Rows from block 3 of the text encoder of a small contrastive audio-text model, named by matrix and row number. Rows with one number belong to one neuron. Each number is 128 + 24 x the weight over its row's rms, rounded and kept within 0 to 255. All counts start at 0. Numbers have three digits each.
After each neuron's rows are labels from the 100 texts, of 14976, where the neuron reaches its largest size: "tokens" is the input token at the peak. Only what is clearly more common there than usual is listed. The data: synthesised imitations of 52 everyday sounds, one a clip. In brackets: how many of the 100, against the usual share in percent.
# gate: MLP gate (text_encoder.blocks.3.mlp.gate.weight, 768x256), inputs 0-85
# fc1: MLP up (text_encoder.blocks.3.mlp.fc1.weight, 768x256), inputs 0-85
# fc2: MLP down (text_encoder.blocks.3.mlp.fc2.weight, 256x768, transposed), outputs 0-85

gate.175:133119117099103094155135100165137153125128113109103087153129124144119159091130083140121159158117132184149171084109103175117124085138117133116098129096146141137140162159131123160111132110111078130147126110146107150072128126190130152098110146151124112160110128
fc1.175:172102130088148160140142092123129117158180139123184148091118143098123121149178167075095153174105137141126131130165123164134136109125111155147110159083115165103142136158132166172101120122130099129098146151123095179144155103132138084139116102105160202150105140
fc2.175:103108143109135108133147134137132133164142129152154080139121123117158097124147137128128159104122120126121137125117091119154149185115102117130170101098160078131145121132109145148117144148140115100139157115159180123145124154144104141058089156110120121127134170
tokens: "hiss" (34 vs 0.2)

gate.192:131108080110131116138160120109131154132092126117130147118120128110163136108128151158106088142142123134113140114128161117181166116115122163105148125153126117163111148123132127115153079120158080099128132179159086143150171160140174164119149115130171176116107144
fc1.192:160130141097143150082137110159127098072146112134101119177105116096183137158112107109156123114130129138118128092105160121183103134171149149168117163116140127103141149144113131117148160143112163135087118163120112152106136136144133131133150095108114142150099124
fc2.192:099113093103169137097105151137141120148182087129173139126098127152149134159181151153135138156142126113123140206111164168127139122117109094113127104095117088158145142116111070072148119144102144121135116136135130122122123165141120122138125099129100165100103118
tokens: "water" (34 vs 0.3); "whistle" (27 vs 0.2); "knocking" (8 vs 0.2)

gate.202:108131107155133104141126126150142142082123149145110108104163119170105132100120170098130156077120156138143110129134091166118159149155141132111128101122112092146172112138146105163109142106143135135156161122092130144111100087126155135111119144150119110126111141
fc1.202:138108135142104152165155142149080159105149122161095102161100128100151099168135111126149114152130101114100137162155077163097126140123126107132148171157160112111124150093163140107100123163123156093080151156108135133143121173108115141109101143137123112145129176
fc2.202:123152148096138131091156136124139121184145107101163108142112150120132121130116119185079171115159100111080134155136146143138130154118089096138158126137177096121137129137068125113125132156096143149112161110134145107148123108120123121123104139106117129098100181
tokens: "clipped" (84 vs 1)

gate.104:166139126155154115110116091118104157128130140123130097139149156136124133134130182110130124105122131144086113126129083119100168158146165170099167097116107107141130121087130143113105102090120118106163122152141151158128130154109118156083138138150136099178134152
fc1.104:147110130157100133140149117107093163117141138172101129155131101138105110119166149132099114088159100155146119168132133087154165153128129155118177120157117100086130148124105093123143122100127094129160092108128099127158110167118152122155143143087128118164158114
fc2.104:155128126118132145144147111139193128159096108134158088107133168113120090121116096105104146109123117136110151102116130123098135181100107108148183137128134150123148098142135112127115135137115112148102144158150143109125116150111142123092080151135117113149140159
tokens: "water" (16 vs 0.3); "ticking" (14 vs 0.2); "beeping" (7 vs 0.2)

gate.485:150100097141106154131161141102146185139092109161102166152082106141123099155147118139089122101114098165114148115105108114124161163100134146160121135123139123139136134156094160119148075117130136145098128118121137092132101143116149112102109174118083134144120163
fc1.485:073128144165141120144135078126167155167150118120149085123120131112120126095111093183138092129140134141098071095153128115158122096116148124117119116124116154117138149105145128177135138124148091129134156152150118165140122086123156136117111112146143140131119105
fc2.485:153189144131086136165129141127115103071128127139159094089133177091135173096110146104154164159127162148114114103168155077096151079146099110143148153133149145134155115111134110154131119118074140108126152128108116127116165085074127189157151129122152136135134062
tokens: "clipped" (53 vs 1); "," (47 vs 17.7)

gate.601:163126131115131144097121128111108114125123161149147125123104078121172144128155087113156116130108107157170142109125125132116183147085145132133136110142116101154144103154113101082151140145136156143106099145094114122107145104139119098128107117123093118115120121
fc1.601:124104142112109089138185121143159117130124131103139119139144163178089136164091155112092154162186148128122106110160152132168132126106113098073113099135136119099130135115137144172128108158151124138101099168162162124110135102092133082101142154131107116084135118
fc2.601:150135123154109118174105144141161116132143116143123133135130124075124102126150140095151108097110123123131108159097096112130112120106115153136119151100093128162168132127119076086132113122100121119132086103170134113179099162139094140120123134140161155157131141
tokens: "clipped" (84 vs 1); "rumble" (15 vs 1.6)

gate.473:161158089101117159163123128150134098132131097137145131122136170157136151130133133142106158147119114164148174129175176141118104107109132086120166172094129138177115124123125140131148121152099142130104107137083133121117104117144110150147169100101093153139137137
fc1.473:132114100128141137113142144101141141154141140116133073152097099135139135137136142133135105132113133126144112156065113119137163124107149156116084100168074094098164168110116131087118093113179081118171122121114152136113097139147108109127065074107127133123155165
fc2.473:151176154137146104143155112162138110149159168116130156151108149125094101105119181100093151138138084120120154119106139099158158149127160140120121141137167131118176130139133129110136092145116142123139182166127140115154156147134128101106120118098141083103114111
tokens: "<end>" (53 vs 12.1); "mooing" (25 vs 0.2)

gate.26:117163132146120174111172128124115155086110138115127099137157130098093107154107091164087114113159152128134101146119123132124150119112103120129079158119133114126091083134141108130108135164120113141125105090145126120099102116104145133164160123145104122113121103
fc1.26:114131147179086106139086121115133116126108117147102156086114116161152157127130157126129106130103141158119138123153159091142154133096157134095157154138138138135154185162134133132141154167108119101082135140080136096120091148102154106114086137153150165094106105
fc2.26:100151142108139102129137110131171150154120094108151120152109140116118119115141120127087150142136118106097138118114089169170120172090098124125165129102119105163162107131104120113117147133141137127111170148178142136149126146153127134080080153143109136108106189
tokens: "hiss" (43 vs 0.2)

gate.47:134110146161129125109108152164119098117129122148140157097117123088086167122149140110114090126119128179151165080107121132151094100111094085164106127104126120107116106107128093114146117127069147144118149101128158135137113086168144107130150116121137108115091118
fc1.47:158126128155148137123094125138166141143109118116133141129136179130108132165159161124160120093093092130088174144097122088101130085109112116114181108164098111125133136163148153183144133117152123121111094107168160135142126105090086122115166111097140154110155109
fc2.47:109140098147110111099162098158151125157119102127189155136133133123150128129125139122100136107139113102101125146123114123106111176126090148157173135120133097133175162116127094083106162143117127125143156132166120181126167152142121118077057127103121134103106158
tokens: "<end>" (46 vs 12.1); "," (37 vs 17.7); "croaking" (9 vs 0.2); "clipped" (8 vs 1)

gate.742:116135143118139134134083122130116151139150137123091145139142097112156086096140159143106133106155136140123137101121083129136138136129115150118151119169158147152100158121146127121132112142088139133081121193135103126109156124103103120097158123154116085127125126
fc1.742:119127157079127112105120118146146137126124157127098082154124102150151185163143127124096147142105126120080128159167138093136159143141074156126123094106105147149108135099083138154150108102186109122151100142131136126152130128129128142100144126102120117153158114
fc2.742:098128105162105112132098121127138107151169104161141123099130110156141103146148142112115151176150106096153151128139094140146140164135144157169133103110100125120138121147111111120181118138148122132144120122132092108095164130115104143131090140179118173126114130
tokens: "<end>" (100 vs 12.1)

gate.693:153133122106125126102179145138083175127136116121128134148109136113105146164156102117108118140112110146116172156091125098115130186135105152118123134082104130142112125160105126109135139110103150106139138159108092129132123162098119110088145135097139140109133124
fc1.693:132145141117118149139170172172136142135099140114121176123114100130102112148143143099109132107167097137099151117146147150146151138131145106146128110115107115141127145149112188137160121116129121126108117140138123111137124173133166131110137122113142144107133142
fc2.693:120076103144161113066124123110101137160135102134096186175135098181134104158144123127094101129113122103151140151090083154152095179103123140106078124114115129113127122142108170104132149112168134135129096148151156124138099169144115092124088138150104131130146198
tokens: "clipped" (58 vs 1); "," (42 vs 17.7)

gate.243:104134105123149124124140110188168160112127146140087150132164096132107109084134152112162139127115120112090125143126123091077159123113100145126113135184143126131147083129159151136174121110145135099151102135105156160180111141162152149109128085141094140156142100
fc1.243:164113176118149123108141104140124170086138108139114102173115072120103110130124125118092174122144147106126125081094139133144166114118100118145094143097103122116135176137141143150111094087119117140163135120152099157157103152099145125130117101092123099145127082
fc2.243:088116132109141111111146108118154137168176107180161138140135109122131117126130141096127152093174127127119112121133123113121113148082103156128149103113104113146152113138142109074136127135127116145101158134158111153153170139182107111073120123123137128120136148
tokens: "hiss" (15 vs 0.2)

gate.188:095114085117110166141154103149172142113097107130163128141096134118123135142171152138115137132115118146130128118134168112132134125123171108115154172132131101115120155123165152131102090108115103122090176160129097148102127113121118173128126105105107111148137092
fc1.188:148127136104108098080163149151103121126097127115107130135127088121094137163112125097117103123133128133118128134121088096071083112163133138131139138118083161090103102150123148096158132098131118107103155100144118147135149117095155139101146160166159145169165136
fc2.188:099146107123115139188099104163145126152170155161180082151113151127143136127150115160108119190117093148123081094122136147105147093137124126135162128152124150119155129142159122114118114153172128170170099140140119182103110128095124116130056150133113110119150131
tokens: "<end>" (67 vs 12.1); "hum" (18 vs 1.6)

gate.137:125158094110175139124144111128142152145090175089159171140149152116138115132166132113134139105096118106151124112109187142101148145126104118109153133181138095122132154147128136087159098121086144101114173097101167143155157118131157156114170152166132138158125116
fc1.137:149087141110157178140151065138132147102119154169135139109131154115168073148159151126116160135083123102144165126152127114088137094130138153151147123185136112132152159156122112129138148131083127112179142134135140135158105146124098112109123123080095112148135117
fc2.137:132132137144132120141130118118144117156141109154137120094118126133148129159120136161120156137144099104116134168112122149141148171118100110118152131084098097119162132131129100129130139120117100162139176155162144151140131111122115098098087169135110139125107192
tokens: "zap" (68 vs 0.2); "muffled" (20 vs 1.4)

gate.173:128123116084137138127141116142114131133099116133134162161105137132123148131139123117106161117109098177144153140120103126113138155117099117131149145068097105131109141143098148103126139158114163153113131142110126095140086151153162093092147147071104112151128143
fc1.173:106173117153095126122119123118132097134148123098145094086136148096141143091083121132174102158132145088130092101154120142128094077137121142131134147139157156133123134129157127187114133134137119119138123139156130155114140103098140159158150108146144138148141091
fc2.173:132177138111077108161115146138125111078110134119152074089142173093140155100099144128169184151138154137119121118152172083100157085148121094153156112142143122145130103103152083147112120115089124118126166112096115142107164079109143162129168137129133154148133059
tokens: "clipped" (97 vs 1)

gate.254:137095136075137109117144131098100134128129123168090148141118128151122144148167132103103115119112081133139129133144113096114181190111102156139123131088092127145152120144129132108114111133098190098099148157098107133130106138139163112087148141085127125121129134
fc1.254:107159156103142121126115133095134110118159164111149110077136123088101164086123148140157130114144154110126132103158151133110149105136109142129154106163147155129141121090171098138114164092112111129160155178135093161115135102129145153154149094161130161085152093
fc2.254:127157139115113122143136152136131082102124135101144066089147162077133156087102156141177163124149148120121138117132195109124152104141113106135155109132142114119122107105143096121093143125107131101112155141105102139117172089136129138159168120129121153115113065
tokens: "clipped" (92 vs 1)

gate.447:164101114119099161084162135125106183138120131156114138135119094172101103140156094131097132116113096158102147159101113126162172169123119142151101125122094154159122141161113125100148105112113150125098130117140138093120092143090154123091113150080129130160102149
fc1.447:179131123104135138125121125097086102121112127134107169141106088172149141136166118101103136121118096162155126156137114146103137173131132118138134141106119084140135117159104167136110094136092177120108129130099106119099109161161123095103136150095140099145115141
fc2.447:111061120133176119104120113113130158185142111147107187161117088166125094162163098130088085100122105111149134147103089165146115170112152168113100126111114127109124138140129170114137139146179117129136076139162154131146084167169128082120096135127107108123137187
tokens: "clipped" (82 vs 1)

gate.223:121147085120115109113112122126140114120119116128138097088142105165127138109129127120098097126173120142111179099121120103142162120125103133144129142092110154143155120119132127140161145124154118136156135155150097135167129152143141136108152169141112147130123137
fc1.223:145148114129120115079154118131096067099128122087137154122126135120100150148107126146111157132159108112151159115112127107149056086163171088130124155128126146142127108147137124144119136109114162137109102156134114147108121128148133136156109117124119146129124140
fc2.223:126135124104159132073138117124115099136131106060114125141173124144099096130125138165092099121148164137132142162132122135090097084101143097071093137110119124118139123100118087089133154134124135108155109122145139147145127147138131137138146104154139185145138119
tokens: "zap" (81 vs 0.2); "slam" (14 vs 0.2)

gate.450:110117076131110139120091162128105129156121111166125122172149145106166071121150140146138114126117129119115150129092079144102158119155138062097118131146143092089134137153124108142159109147149103123124123170097092168095120125132095146154101120110121148124147107
fc1.450:128123165138117142090125114128088091145145122115134121155127158107135106164153172143156124111124097101124118090116099099099127141111132139107112109116138095081157114104177121117157106079085128118156155136115146167112133173138180120139157098104084119110075152
fc2.450:106149141112149120128121108129151139137117117112146090117126132124177116128149142119137162121113098142087138127101132145132111149108149113114167139110130100139139100114125139115128121139132149125122172124184140154110159171159132128089075128117100116120133187
tokens: "zap" (31 vs 0.2); "fly" (23 vs 0.2); "mooing" (22 vs 0.2); "ball" (8 vs 0.2)

gate.511:117104152103108161145094112166126155138116109123143178102109092117085162108102138108133128158108094137151142101143105146146137140115129096125155125181110143108155164112105151122160187128145138089118115106137146144089134123118106151140066115104093128128152148
fc1.511:131098118115139127160102156087156158152100125112118096137165119063127113099083151108101157181117116128141143096116126142153131105143147113116150107136169098168110094077109128098140117160111144121147153143115134127119128140176155160138136131135166157124141110
fc2.511:124136136088144133126128108140138164155150110115114141149138192131140108117151102127126139106146119138096134130099089138130127163086125112104152113114098085138133137096145128112128140162125106118119154130171127132155117115150114113122090165139130115097129162
tokens: "hiss" (37 vs 0.2)

gate.424:158122141142140120108160131083176098124087143134143099143142127101143148085087104122072120137169114165138153141113144133140085128103136090122118100151138137065098165112150101126140144113104152117127130174098127152111113077118116112119143137116180154158120127
fc1.424:110119103164158151128099133117163176122115101119134136097135107139158111159108139149122115145128092160190103098172123086155106130103122150085132108119118142116112124154103128137159151145111141125123154110115133127175126126131086080159138142091153136142173076
fc2.424:161113136132141116079140093104149128153178107115135080141120155130118134146122146131083155147125136135105139156145141150128127114119120091105155130098153134123165103153129099111131084139141119111177133113138154144140129147127119154115081143103118140114144119
tokens: "water" (50 vs 0.3); "knocking" (34 vs 0.2)